From a checkpoint of a small segmentation model: 64-pixel images, decoder widths [64, 64, 128, 256].
Rows from block 9 of the encoder of a small segmentation model, named by matrix and row number. Rows with one number within an expert belong to one neuron, the router's apart. Each number is 128 + 24 x the weight over its row's rms, rounded and kept within 0 to 255. All counts start at 0. Numbers have three digits each.
Before each expert's rows are labels from the 100 images, of 14976, where the router gives the expert most weight on average: "colour at peak" is the nearest of a few named colours to the mean colour under the peak. Only what is clearly more common there than usual is listed. The data: small charts drawn from random numbers. In brackets: how many of the 100, against the usual share in percent.
# router: router (encoder.blocks.9.mlp.router.weight, 4x192, trained with AdamW), inputs 0-191
# up: expert up (encoder.blocks.9.mlp.up, 4x96x192), inputs 0-191
# down: expert down (encoder.blocks.9.mlp.down, 4x192x96, transposed), outputs 0-191

# expert 3
colour at peak: white (83 vs 37.4)
router.3:094048092156117137107135129099182152137113129110103086085133111123105136116093139100113144172113158136118154114140181102133104163140147140130140138151130125127123138109081114133168124104135094120136128135140159125070142147130130095112167146121135119148091097159140168102113106183103102110145122128166171130177146150125106109123153151102142140086083103111108134143128132102136124088134152095103120163126093136145167149098121078124118131121167109110088131112151140158136117135112140128115134164135122151118127142137062127123110140139096131142120095139162112101116167142155114150
up.8:119109123155133177124112131141166140147138134092133106163118067086127126110145123129130102095092153139119129155144116174086132157166107177124116117091150147074103108138121161122142156164147137099106162157105187101099128153106132112147168146144152151104114096141153110094078136128108106109157120112159110121158142120100152150116117136087118113140087133124137105131105141133160142135128105132110135105137111138101088113152133055111125131127130176132104139143136147130120144134130137147095136156132145104157074107145171143137133181131135099111114125124104121157123143083101183107
down.8:119109102134116175133091120094185127129163112144107120118136129138099113110144135135106127100147094103130120107109145146091137157133108114113093136152129158130149147171108148158139164197144135095172119132117141147123128147131121089098162175094131149171129131145156117102143100163099115152142110159154093130128182130160161140108131133120122124103125080092104152127096150097109116110105105138096102141100144130103131103141105055153147141145093136139143132101110116099109142115151153147126120177064119124151145127089150101169157169130145144124133147119107135103136123149144081145
up.9:097205144118134111147079113132126091114170152156108139130120113160129114156137114129144120119157102138133144145145142115097073137117102116155171121127161122168119079092102140108169148111154117140100133136138132157140116157141146155118108171160107139106144145153120133130126110098098105122136135122154117137118120148111144132097121169153144113118105150150089144126134121130128114122101130188109119105149164147154165111098109108157133096124112105140148146124115085117111094174144136138156117105069110089089127145183142136139157137162130116108060127146073153134088117103096144144
down.9:147152122133138147151117168114085104147081116144158122157128102107088119154126143159109153093130138108083133148167126150164134128122115127114105123116109139140134066137150164134111104162117081121127156099140092166155141085126162140105088143123119129086126126169180124119125113194123139145111160132105103154137138076177140101139129140107132152115118128104124150095153119131150151104098151135134167086093169103120146117107112123103178104118104153138160106145122167165121084114137159128143136089121112152168136140119133100135119100106135132131079142169085114136142143118125129117
up.10:135077117142085138132133151130141115181111137126111171124119124092131120129124171107136144159158143106121148151136135156155158132158111119122142127132169133135130126118171143140115141120071136114160119163113118120134129150147132149123107150141096109137129125118172116088170112129058166130141117132138123146084154087123114129085126118170126157134165139087128125129105136117126126142150132113092111112129138087101124090164123123145110147174107135107125193055114095128088156143086125129079111162114152114145143113063134114101149148137119127184088126133131101112146140158141155118
down.10:105078142132139128114120121146145074124128162136111162088101171134111128130159152136161147144133118121108144124158074135169135169122111155118103140129109126148109136140152160115116115109091130138159096102133131124146128164147161093096154184122155101164134106103156112140147116111094161136088098161131107129117127128133129123140132123160105173116141095101074131134115141140163129115092123110096107098167112147127125135113150147130139123169137163118132159100101078167136167168115158141060115151143111122170127109155134100089147137138134075128116155119089119087139111159117096129
up.11:127121176155113136126131134115081122126155110115124137134115111157140121108128146112136091154103095134130134100154134099105109150099125185137106138134099121109142132148146121114119127126116126125155147099106118129134100147143113138171126079123099138136101136136113114095136150085156137156149094098086152068123081094138147128145177136133090116130157137124173117117127132165148141115138053164130184145128152139115163118172075131102077147115154099120106098124090115122073106140132101156146145168113164182113160155128142143149164124102168111132136140138094116152145139126139109146
down.11:134100143116118138145165144135155170143116123122143138156103132162158114120089141140105167141120148161126100141118111089139189129093133133149139132117123103140147124123130119091134087141137079114167116149120158116099121142152099078136165111169106122147111118127166151123109161102128147152102106122162134110171136135149104175064141140128107154128128099127113129147135144102150170123097090139108134075095112088108116073125141100144115114110180146143140102120116110158117144145105128150141092163130081137118168141128137145096128116164114113166156140152125085150100105131104135066
up.12:111140167114139172130137187130114112127117140124132106136127100131137077146142123149161096148163124110127106149162096116108128137136141119131083115140147090157109116124158193165154059126143144126175107137131183102117119145123104141131131125096089117137125156099091115141120150119121116128113151119113120153125107136139114121128125128160136166116097109164189096130108145136103143152116123124115143117098202122151110149117165121109131133167087053139117148131119117157089117190102114094127137156118162123104156141098141143139106122125138113114147081110138134103121088145092144124
down.12:111141100134147124113122153165132103139154110132104109133110163135157133144139151097123142136131124166119133121107090087146108129099182108145123145131097146127124156148182102117115139126162131099163123123112125090132161110116124087147119142087154116148087097115109146137146139141137112125144120144113149124155173155096116130088128088109070098120099105155125095126086142076139110176132130090095148132128127140141141157159109176108104176140143127132144129133160126144116152125155177136098127162104116134128144156140125156116125100116154061077131161136097088114107149127098162189
up.13:141182105104113136171114138147109092181094121125105141144155150136132128143108117132120106142096140108136137096109153115100153114108095097153151124195136101144128126099160144099119136088143161182123139160132138109114148118131140137124102132157097069154135156161161146131131120166146114128132150086151121134142122086144140159103144127076112081127150116159148119132139130124126132113135144147158130129142128109129141112133149121113132074164165148128116104120117114160093145106070155130127125097125157122113129121102129052177126128164122127126124076095132112118130208115114114142
down.13:170117135175122131131139153114173159106133114160105125126144096102146143140173116105129119133127099128138112153129116127144098178188098154118107172111157137140140088137129099133131114013125126127143163132130154116120132159167101123157091136158143156071107121110089098145138118144127153101185139117126133117157121117108119145146099129115147125139127154128146103119134178132136110118105171137135140114146110117117095134128112133130142137077128158135155111076130182149129096121127148105108138129157124151089129113109144128108105115108132122127113109105104142125107092149099192102
up.14:101137135141160085108133116119168124138119135119130103144124108149104140170135129165131102163061152108138136170164140093112157107133156145121159083128163067141139131145122139129137122132113151086109121110155094103116137135156078123142141119154111162139131147120116091078096113075069161155108095142147145121142171141141099194093146123100135112113134121115137157152170113112139123119153082133105086116133128129138179147104142139141128105124122136144150105133141122122147147092148118112130137098140114143130128171124110092165120132137134125177106139166109101105132137095106120183
down.14:130143124108087140162177125121139131084108131144104087140159104126106101162105150153132124134142135101166097093125100139121133081121135100128143104156112141125142142106120114114103094036071136121082102149166143088068138106128116149177136123142115152113112129150151147088110136142098142093085122163160140115138112140107105144107127115118158131123170145148169144098154132152100153134166114108129109158122115119121127138132154107073142147122120143099136113154137110120119164127149129118172163102151120119110154130146100129149165146133146109160158145163150134151149126081133129169
up.15:122176156118128125112116103151110131124114126134127158086158101131107166142154174133124164152130153149156135150121110135142129112111125083111147114103099129155136126109068102150163166130100090107089131097154094190094118125097146128127147124087121122148126123118098177160118160116116118124122150108110090123088111088124121142145095178167093159098152132119084111130096095137118102128113131142153150111109134155158119138150134161106097158131153157142137151131124132137154095125097109113135172155154130104171119106112105167091128095187101114136151126105145092168124147145138108111
down.15:127108125144168113146184133152127094158109129135146108151130115143104126125139146138133167123137084159109106093137121100087161116096110131139159156155137135090152114161102185143117141108172132144068120092136133137122103105078104140135175122159160131143112113103130148115102114102125147166131140088068170091130080121095133107130146203114116128153137089129105163112132151117147091110153127099175142114160155130146135137113128173120141130141116140132144141087114134131143087098123130115104104103120122103144149130109117106167130135161152128141125119128125116163131174078105127111

# expert 0
colour at peak: black (36 vs 14.7)
router.0:144151123083119104150117144131098091129170115113142154192103133112153126147128127127093150123165136136159133132115106153096117169146145139149138105132120106111162143088140102121141124098173064103083167124142116159119166119173152079125123105141104145118116136141159146133103100142131089078158107145087123130082117118114111069141113132122128157128125121107119137109137138122143131126119130175079127132094134098130142123119097147137128163129074138094117132114093152104185124147148126152115140119122151115137112162112120183110116144169092115109098162137149073120161125121118097130
up.8:092134098122096155113116143102143117130139136126125133108156180125144170150120089077079121148162154130145116132097135136115114105119071086158120097129114099125139162114105161148096086124140164123138130115173099168169121100110095092137130132133119144134107121133118165173111123146140103130104140142159114155104162101069113112097109122105128145107087123135130166128090080138118199167094156086158137126109157134135130146114123104154140160180132132136101138118132153138114115112166160135133148154147092134155128105114143159140126137124120128131166172126163151153145107155131111116
down.8:052177112135138137152120130107126092148100161105110121112108149138130155147102100159142129108174155142119106116084109095109111120118121130136143150169138162122119150156155166119134165116112117136081137153169101145122144137133078126169179118113160112127078095139125134120097132109153127140093124176139116122128156121081127162108098124135124126137139128157127133104082114145122115107099111099132153069135125136115146099124130142096093148136169125150130154105163157141095095146144135108103122111141130110183097151127155117119129100175154158112151111148092088140132167157124099160
up.9:161124125098111108110144112126158173176134121112136149093136117146115178120128109135126108162138111120068066162145123120092130156167127142120119152109097157123093113127146121145109123164140108065112106160158155144090114120151165134110152125108128148114170128138144080118111089126148139157132107119123121062131114156140093110144093092119144140117139075117140099132125111143116137139084177113113141155154157102128113151143154118170118114135117150112089127107106121099141160138150125122139105117112121095102145167143147146103137107120088148116181143181152087116162133146153126131
down.9:153122173160143132119155169141092134075097125152098118136161156130104130124134140126158121073144122128113125180141163127112152116148118122109126137141152155124122101111093117124130113077087140133169098139128107118160110148121127094130128154144154136145118146122104098109132106135160149128154111125144118147114119146131072108138131089111104153105087127155099100109105100178158165127133103084141099106126116162114074111145096135190124120143107136142109145145117093136108172117121110102116170157153145134134086172116104108165147127098120156118093103100148154127129181150144162167
up.10:119126126088164123121152155167087105141128124107130132132131148129104115164107153125166146125102150149110138142159148121119149129156095135197116136132122138101151097176136117116136135109152141087102128121142156150105144103147118109114150143079164135144193155160148110107169101103133091128161124104136123098125116159129158153112153093098128143095115110107127100096118159120144127121110108132087134140104094177091131107132113107119194185122122083099150130100144126112144105164141129098127134088145191111116099152118139134140101103113110123162079150103146120118139157113087119139
down.10:136130130117159162123112114160125107081155091073130143110085148125168137169165148085109095148151104128115145124118143109120098140106098099133136127150099123119157145104125127175134156051138121102142135144135164122114124113178152119192192120115127141102133134130102090117116147114124075118100095126108137115118134138090129101105121138166133104127144094181156148074147094100124148145146150121134106147112151142131128103125120059125133135109089117123144132128112140097108163146156113159156126128170133156143117131147121124120144135099113122150124124180117149117109174141142132159
up.11:097132131119104123083111147126115081127152131147141131140153119126105116146114122120188128109090118121110119144123135129153103130133110179108117125133130124179102161081113120124175194138116092116125162127095112159123144116188113091117166124116129156130159106163118102139147102098140098103086110133129163167126131136124121125094122128141182109117100172148113138116111113134138092111140162134092146132147137110181157078145133119136099107117185123101133159092140157132145166166139126123149099100152157114130129090086111130108119152111125116163091166136136114108162150098159103115
down.11:150128156100116128149138121073114142137136118133110147111084132129129099122114137153093135136130097127130112140125147159143134100152142140099155137151134164133090111132112130127146103040102109080151143129097165155130116143150119129129104093139150120107157144113162079092155097136158134120124116157104108127109118153091121121109114129163127138140154091134094129145132109199139137146144131165144153108132101096122110098162100139126142191160073175149123118154092132131162115136125154142111167142121121110146152058118113134151114139079098154113118165121145129156166123122100149097
up.12:112110107128043144139110127097131166157154129113117151117145093138141158170142118148101143122124119141120156142122105192113189133142119151098102146149099122156139163164072143103099137141126168133096124107151111103133137105172084100123180102102106135107092068119132126162109115159163140123124178149114147140098150107105161100137087134130140112114141137151129091164149139123146156112100114134126135129104103082117122096142158119139111121106150121127144160107135161115084094150142101134154145149126121133119128127168119125125108148117118136132139163136101090181117139132140088132
down.12:145111144164114164121141122177127130132111094149176121148139128130142123104112148138151129147135126089131149119130129127146154116132125119133152149118099148123103111142155124146128079102099132115116132123114106090129119090108149193119109098084088114087118137170116094120130151132137125096121134124168115117135114094126130117139135114101137161136151103096111138135190084129135191145142106142147109187127134120133167146164111117134121135123096099141132106150097102108083131147100119141112104102133130164187108144151136092124106093119116133142119184159124135102182117114096128219
up.13:109089132151155140123144147110122180134162147098147138148171113097128150061105128123133103150129125137121098144144126122073148149152097161106109119143138111118081140156090157165166167132125141141126144115074121124079122162103149085153182154181157152105094120115134114110138135180100085141158132133126106115155131142122124134157091135110119122124107121165119169131119142111151159102135095137119141140115115154145133111123127092108143163117142130149139135139117101089079111117120126164133157161119087082130080088116141106161119155137115113131123101115143111145098127117096170141
down.13:129114111146127126185151137143133165150149099091115096138142128109107128112121130120069151114132154139127149132148187105157111164129104105119112110149132143125099126153109100135126180148126112096153088137113118158125138156139107095137143169098116115108107116114131140119125111152112104115135144115143117114148164152120120110149087118158165142138102157144059104128136134113166099116134107195094086142124130157092184109138139076126166081118180135105131144159160148071138124104131118150156152125132117071150159112130126115161098117124124156134123111089149093147114126133095121137
up.14:132156169148103123179097118122118160147146135192146144107122100156121142105107153121149152158123120112109129126119155120129132105103125139135130106128090169132172116124127115137118103113127134124100125125123149152105098133138161136162084113129133144064165155094112131115164144112154173125141123105174109110129110111096100149154132111112156148151159173134143101113117132157169122122180134127122148137107157143118159157118100122092106119133136117132060165133121147124100117130104142091156130079168132115115124132096148073096116100088141115152094115156156102094134112127115203132
down.14:128107154143155110112097163115129103142113141113151086177119071130147136178127089112130158124142132146161167110144117125103105137143111181137095140127148128115115108119132177103133112105135145137115146116147123098127115157157150132126158141168170139123135106121131133143118134152129106132092122137096154107099162109120086162116108135136128136126130148140097094142170131096171135111120128125112125081135103148126105115155143082168135076107105166135149138118122166163129152097118110131131090161146094120160120115119101140073124128144091123112146106140106056157125215125119136159
up.15:137109133133131119157084058136135091107106133089150132157100102143163095150153142152163152132155145159175113115122127140128053164137156133118118084159114082161129139194112109133175114123122176121105129133142112134122189134128130134154126160108130126109177114136112138108123113152099143156088110088151102137132090117145110127090109150148131115087115123119079150112138140137144105140112099125138135108107114092143120123116131128082163110138141113117149135121141114109116125114131111124167162125140152133129153138132096216127156177136146109130091159125142147119125116133119107126
down.15:116125117115124123174112163133137101142105104134119120117132110138156114123141075183147168176134190135137122140123124117121125117138102123154142144185100118168186157075157189097111128136140158099066159112139088093098107143104151092173121126102174163141117117109127158060131136127119128136103091082141121136104116138157128169091106103121128105122156154152125137143130118133159136123129157102138134090148149155160128123091141109101117138154153097109153141111106109122142134131109122120141111124110131110124153112138120090143150096127133127150136087121135176133100105133107118153

# expert 1
colour at peak: pink (53 vs 17.7)
router.1:121096135105139179148153105130107179112153111113174124131157133165100136156161124136113131114107090114150141131121118095126137094145122109121141133103085142095112151118092074119133154107087138145142105107113089134139117128092142152150167139157118104106113162127132085099102140073132149146123139123120124114120120118148174151143136121164159066151173118139154147182127080128081092158099132179134101141130120063103113137124135142140147130120134162163136145151138093135092107106136150143126106150129126155158107107144119136108150133083159122136136124085104171107131144133121124087
up.8:129161134081174151163084103110155148133106104115091114146129116114149121168153130121113160174144086086148128116154157059078102140127122130147156095103110180135117114153132142129116136151146048098113111130172116109136114138089144163144106115116148103150140157152142109122109163122124111128146146157097153147167117156117139125090140134156132107126150099130174100103120108138140134086101101101118117096124133087088108116125117125122128145142170105128117143149124105139150129165081182107140115174102112152124124128132119131101124121105158133104156101164136159141146129150137124118
down.8:158151110140139155134120103143142097136101107176136130133147113135145159110119122141130110141113167142114188172148133141129118148101101122146117137121164132136129078079140174152106127097125150079149147121117141105160141148101110108121132165144098123103125108145140152102136115122089123126092106094113163155155152146050120152117161114133080104101084162106124085115175139159120121163141137137142105121129130133143151117129163139114103125172137126130130169148103122093133146136136115129161161074117085128136158143095083135147121124128102127111078113158115112140162108065148125108
up.9:081122165094148121124140163083132127117142117114146125118142105106125115125188150171185107143107115148160105139142108099100089146126109100139150141149123117160154069118121163129120145153100153102121117119133133127156120103166096084128103137117164135126128133175115084099114128104126149180114140112118100108140176120143142101115163145099091108110147101136122114118131121123131122138084163133175089096068119134121103095187116121131135125109101126124177116134152119116111159098154147180092130130152111117138130125114147154166176142105133124117162156121132147122131155124083151136
down.9:134117158139108085109094117138118126127134137101096111132121119116190097129163152086175148135163121144054116109131127128125147121089137145109094125160117129153085147110146143130138151115123107083151133114153125172150114113146123142128110156164158100117152180141144113126143107183149064128148120135141195117138132105079126090112136150150131144146078143109103117143154158112161130122113102099162141143088155163131123090159141133149129105128108159124114156099114157110133102085142138140098125118140073116130111166137149114132133090173135125116089129149102101125134148129125115131
up.10:136132119139131111124114128161117082104106163149114094105151107114143107143150149078117116144154143116112164118142096155129086128120098150138106107113090115190200094107113137089126155154091094087090128142148150105117098147072161172112161134133129135122133101116179127128111141155122100141087147169136113112124094113117156092149135142157116117159143120129159137157118145131140098102104141105123150157142122107123156098120115074112120155130137150110165099111101153114107127126136101131128090146124138096137133142153151131100162150159121105117149106136137139154186091143161173148
down.10:114114116123164148123111150112127131132121132115127128175120062097149118166076120122135146121157141144126178129166115111122139169132123131153101110151122122098135133126132108119092127081099086145157120106143106113122121136087124159098150118140168072122137130171166140137160116144124153102148143107140149158143130155107114112119161116084114068167094117151151115121140136121120149111089119127138127117175131083133108123105126129110127179166118128149150112099139099129151108142151098196129112134142144179154128170100111137155150147158127062106102134113099086109151155150116117111
up.11:140098117140132152149119105196129112116140147172140101123087154087110166142159114102110114126133124120116132101121096132064097148121095136152132171098129098143124112109136119150142138125161132122143115114143098112079104135119174114165152134121119138151129135118105099164092184120089150125112115176100087117094156157128120149130147148114118105134181167104144144168130140101139156101118127162140131139132121092132165128155104105146168145158178123157099139126100108139130142107145123113119130176100109084125116127124146154098165099154085121117148136096138125088103127071130120121
down.11:113150150143086130132117116160153124113134119102153184116144154110159129126173113135150131125112126116179106114094160123111103147136132163093139100168118150104103103126111081121110120045125100165202132136102135144151126152176118128116145129124129105091133105141084142105145099093133158122087109102144135120119155091115153134140139120148122117088142133146106143137121185157108151122152168170140173155101109115169123110120104150102145152155105151140134113164101098162102101092105115163154131136136129123155102138101120124158114103109152151133106121124120148109086101130148123101
up.12:085147127086118183122121144140128124132126120109141099102098153119144132100114142180131146120134092111145095120162102171143104097152145111159125152115142107119145160122140110128111130145115135143155103119138143155126087148139072121124163137095122148108122121111146130114142115117097127103120144133131109144111115127164158140135097090110110096103132132113119179157081159103130129075113142172130129142131109100107165119160153130136110153104088147130153127102185117134163117149072189159119121142168106183082075098148159104156133157126135130145095177103126138120134126106092106116
down.12:123158118152133177122080119097155116137095089129094135134117154160132126087137130116120135116182118117127126162148058115126080112103183140134114171130148148113171157144149144152114119151120156111097121121138139110123092109122121131100099145148080102161134116136136164129129118146092147129143122173106147135123133131150140144139131167120174124140095102091114137140150144108087119123113136156123118146087117137105103126129082135127106170138116153122155135123107133149153130097095135125130126125144107152125062181160131112118089079138145149102152172175132123106089131159079127164
up.13:140120106106133169136104173146089139124129080135149103134129093145161105140136103124161142107168114160160122078147127118134133156130131093149133132165122138136113194100154133170108112140116150157138126129156127135115163108135098090091133133137067106135144104148076127124106128159150096089125174110072155121135153148139181168127160106145122108115119096128090167131119162140131140095142141141102163099174140104121110104081096141109117120144098125169117121123104131087123126097103101137124122154080134133121184162144128141168125116108124105144135129107153109126127147141120142102
down.13:103130098101146123096141143156082084141140143124143103130114124099176119137131153154141143147114156109103114117092118104135145104119120123128088087119160146114112150138153133120172173128147146053148082154187127144133122143117146129168157098147144103088146132141115139120115117170140161153094085158082161118086183131095105100116122154101105183137118174122144167136155139135117132116116136155157119111143116129137108119174140142109130110111082140111134138093150141081126094113091105164110108161110133144138144128113137136098118099138097153158139127142153117146100130109129118166
up.14:127113157096160113132118153121141127112136113107144062140097150096141134168151119133076133102128148106143149115166124093121139113088126149072157103066148136127130168133148156127151129113118110103119107125117142119113122173175136124159133110170126146143195157152120157090131132096124118127112104153107165138124107131129120122099102147135147121165101126131108106122138128080086110127133064127135124127104138106089135146104140138149111109110106145149119139127160171107111152131143145092093140112162181172129072170092098160131121130136128117149129133119138163162162137098165118126
down.14:098146136119081138140104138139167114142091122107144122150087160098093106119128107079119143125112101127142132125164130115127160104108145095122149138147125192150095124154120141134130115151138106145132117098112151131126158152118115083144153095163173131129091126121141089103120084128182093065094131117138090143120099153114177113113117155096169114145115139135113125147134170178114109126127101113116137116090172115100138160113124160120130108136160135118133165129134158144131175092154110127112159122141152121171111141174164153093103133126139137116158163112107131149082093114142121161
up.15:129138086119110111124118123163118141133113090122104112135150156096098116147119135157144114107136160104084144135142118171170089130098099084139121149141164116120085152124141155135150156123133179129105196143155131083080106101131111139113125130148137112116108115119175167095117126140074115129096110107144129111113195125129112177135115156150131106139107112183129096180148103140117129122165130159136122141125152089128153165144145113121102148162162124137078107166140144105116114145171152114125130121128147108155131088124106150160140150139104111141131123156108112151135116103070127107
down.15:123101140144087117159141123106114131128093142139140149143101133147153111113117124114121074119126116104145121125160134111147117137121195133105157142140112158147127108146136103153143133000134109108135120148154163105133158127121110121127111123124115142112139127102157133151129111160126135147151155117154132133079158119078065141125142135102131132118165137147123140114176148147114156093091141152136184140108114133104095124143172133074160115116140107142139119135096100123126121119120180169154111119139117130140136134137125119128132103125118152121145175119117122118059112149089161112

# expert 2
colour at peak: grey (31 vs 10.9)
router.2:148089152119106139099170157104115096107125134157098174150150122159114119089119146132111135123171136119111116086090137112170095112127135125122153128129115135171131098140159158134105125151137141152110118159135156080143105131104087130152090094127126134119167139110091100118144152147139161123129114126078110122143129108124143131101098112122077162150151156103150091112147163173110111098161128098169147100151175145142144159114110164116133123077139132126083092119164091107142139142137120120166113123179123156103136095143172103146099125115151090123133127123109152180129106103149118113
up.8:086128131134125202146106155114145143115171115089126143143110161144107148142141128146130126159128130132119095099130139084131092161160110134141131132092111140127164111141116121173159094151150120114166140169110166151134137149141124107158140111164111127115143132117171139116131139106132149137114079114157125089094149169142103126143127129130153109099107104127109143082118175136076157158169113117141148129136127098118132121131093152152101158091065122112152101116137148152112114089096145085151134152117124122135113143122062166153092104131140171104128140131095118110127134129093071144
down.8:112156065139120100127107148108150116122163153150127089169100090119122148163138113108120159113136125092108146067150132081180092132095099098136140106129084149179108132118099137113127145119153166157162097139134131139131110136113109119135141082136145105075156158134184172124077138144156126110124166134112124114118122156109093106127137111140130162119105119097134133169129144143115134118124086129159094150123146116121108110162138154146122120133093118095153093119144153153085153121082134146140130138127114127116164146120126130162136160095110119143131087155137108163188124146141138152
up.9:119090150153152123144144171148143115126136160172145145109115153139131161129111144145152135140131101168122139108083142126124076131117121123170091169142157124119150158122144112069184115145149086098107066150097148143137175185135141092143125090115093159143138102093122126114101144129123163140106105111149122156123153131122138082116129125143097149126109156136107172131123096122118138174105109107125114141151143117119149149153123163149145164113126117165093118112141155118136073116139122108111145090140126126082118145126086142134101137131129089073113072101113118128127155108128155113
down.9:138143164114109142126121117154151103136108117146109128131150145132119158143068154207124139162130155163117148136116134141157108116115142112175082127122093072091132099121146165097107061142147131123139092113121118129142108123174146106149155167104123133117124144161118152126140157145079144112083142103101119072125100138149143099112123129139121114139149117111133140113150176114108123108145169109160158158123133132133080118153157162154140112088113111076125134089121126116153147130155107161115173091099110128147134115113126151130094142184136112110125095122119084147134151133133141111
up.10:137103136098152102140118131138098114143143114073136111104121121159136094083074106155102128093104119086074138187114129123158109144133109102144154118098110144121108106112126131128121160136122161140150145143110143108139118162118101122106076143098125137163147114091155112136098105139095122109118109141100142131107077108137098121118122138120134171189107166145148157132127104121114108112159126133154124145131140114138117162133146113150156153119109124123158158148128112152106156153046119193089136128144136133145133183205136132132144121139157114132158142118109150101108133112166134121
down.10:133141127121129102150140117147110121140134090125149180109135138159140126090142090125102150125138063098104133112112189175126144113093135127190133135150137110136146080137115120156126109126137147124133123153103097140155111138143123096151117152095089141132153122117136126103144107134118094090134141166100150088099116087116131130113154142070142204149115178135108160120145147093114147104169152111144120153136167134089125149112130105103138125138139115129115136104109150110088157163078099141159156116124085111125125145134144161108149146147127108111156106132094115078107168141140145156
up.11:094145091148114161097114150135151080157109102117092127122109130153107123098129117114115184159094124128142146143112129140138106141149063174144100103134086125138177119117074104133162106135122108109138121100107144164095136116132128139145153160125162162151115143141127128118140136127091081074101127117137164141123097146133135139106155092117090098114118130127089148132136103106140091172152139146152122156139153155168128145121116115151119170144097150137118117100156099112148135089140152116147093122137114126147120136133122122113132151116071163141145157190090166101159107104102157157
down.11:106157119160112099118128107127164132148159172137152130144175140179149143130111104153156100146129147131132158132135108119127079096153154124112127160067086153088136118124114144101121133117165107158121128161114113135103118125101106115111141122194135149128137123135168161163155154138139111109102142135171120136115124147130122124134123088138120112088152125161141131124114171113148090086148179122159104114148141114120153141122082163120110109106124146112099102133123128116097112122148115116117078161141173091172089098129131081108137125129050137139150140138121114148107072110117120147
up.12:129150103104095120154142136116092085084127144072150137135114117121155146129091128110104067126102157102124143107130114108147134127135126126167116113116089119160148155127139155162148141113167108135149164114141120108142066119128139135156121104117122136141119135138202133146074111147144143105167150135133106139102094115163143127130111152167118178128072158153145131139120139125109133160136141127153144114120161106152147140174100081109110145116147112131127136113113080144137076112147104132085112139119149174119147092096116129147131111131136112126178174074163118125129121110152083133
down.12:126153133164074155143112109119158141152144178160115143146103122117180136108126142177092113141131115129143119166156093152155111109110097129127136137145119149129147147124133162121066136176120134144149141109168139109102160123140164157120149161128092125116115090107167108132166142077122094104145169149098085142157140119115090144108141153154151118088094141109088127134114111127111126094125131124136135114067136088128156105118074107124141119140117136116124090140134119083152139100154127120172158132130116138146139098117093092165090105148103127129149115147135147102122152127089176119
up.13:128127084113088175077129183108139097084128120121162126150046161145153114094155132124113165118129137117163128138132125123141127145122092172099105163165153122096096163091114120121126141106152129083152116114122146140156143134163104130145100162136129101100085112142150146111118127114143138134116080129129132147103164146122087135151132145170144159104118132132090090122119125144127117170160120139122100156160148134081103142160099116175100146112130155129129132145151124123118147124133077141178155113133101165081121115144123153165131146095120107134122133117103119123144130185127125110
down.13:132103134133103107130140159105127150110147128141139160105128119179143142096165123075121116153079134135139133145116121168146141139121137159143106158176133196137122107158136083112118167088137130075146093121144150112135118148099128173124125128117189118079110098099090082123106122118151169116125095144141157151129162112107104146112137133130114102105099140148140085150129114149119144154119136117126104137093105102111133159160066136125124177185117146170138141143092125127139145113082146109156097151136149080111123105112126084122131113133138137123155139139110141146125115140093094144
up.14:134144146155171114118104143137149101108176165147096156153159155139181101152141125172128111137104122126118111116081109133064139124116084154130140097088143143186145140144182162069142129165133105117089136135178168114123129153109122129128132113139135129135145153125133131129132111173135107136133114120107145128089094154166173112118073116092103132162123124146107106119119132159125065126147137137126120119070119102135126117105160132094103157109144142122112103122126141116119117139120104157141102099115110086099100115142120115155122103111164115130146188139115094114099115101145136143
down.14:142134098148205123136197124109117159120141171106091133113124162165163123121136110093105116128161107105130158153087137150110114145116131142118113116140137155147122095202163112120155138121120133137138149127107153094121137130154172148122179101117108099126118122104138143124096099114117118181111086143116121118094162128137155125126102126083141091199161109127111122147104103139119097158139122144143182111116144133157120111155137106091113140146111109116113122097101110143154144120141117093103138149133144107123105158140065133107099114100136110097136154110123176101114150134140127156
up.15:112159128113134160133119132139170134111131074075098101154154162131135105161112133120142095142124123093173112088126142146132142129122113152112131146121119154129113090108114140118123129157158121152132113173147130118150106171107118187113144130152109138112172101133076077103118154136092125115159086147161117126128105160117133117120153159157091085164107120176125153116100087108131134093112126135125075124102132135160201111151121122162147092138106146122106094133161084111130129160098169114141111167137155090133105117120129118110135132166139143139093105121177120145109127128108138125
down.15:110148127094091131132115153092135123135116119134159117143112122120116106108153114115164140102116157129122118152157180069169118118135088127099118145170140130110128150166150086086132133109109145129132154140125116108154148122121126122113115129113100115146114150114137115153114109125127153111127117093098146174100133097086130162150138157160118145108130137121096136115105123122086144208163125168151153141144130135147176134123102186120115104124134178128161109111079136118170099086136159100159112109111114190132176151097093104159135121169092145123104129131127116113150102112087119150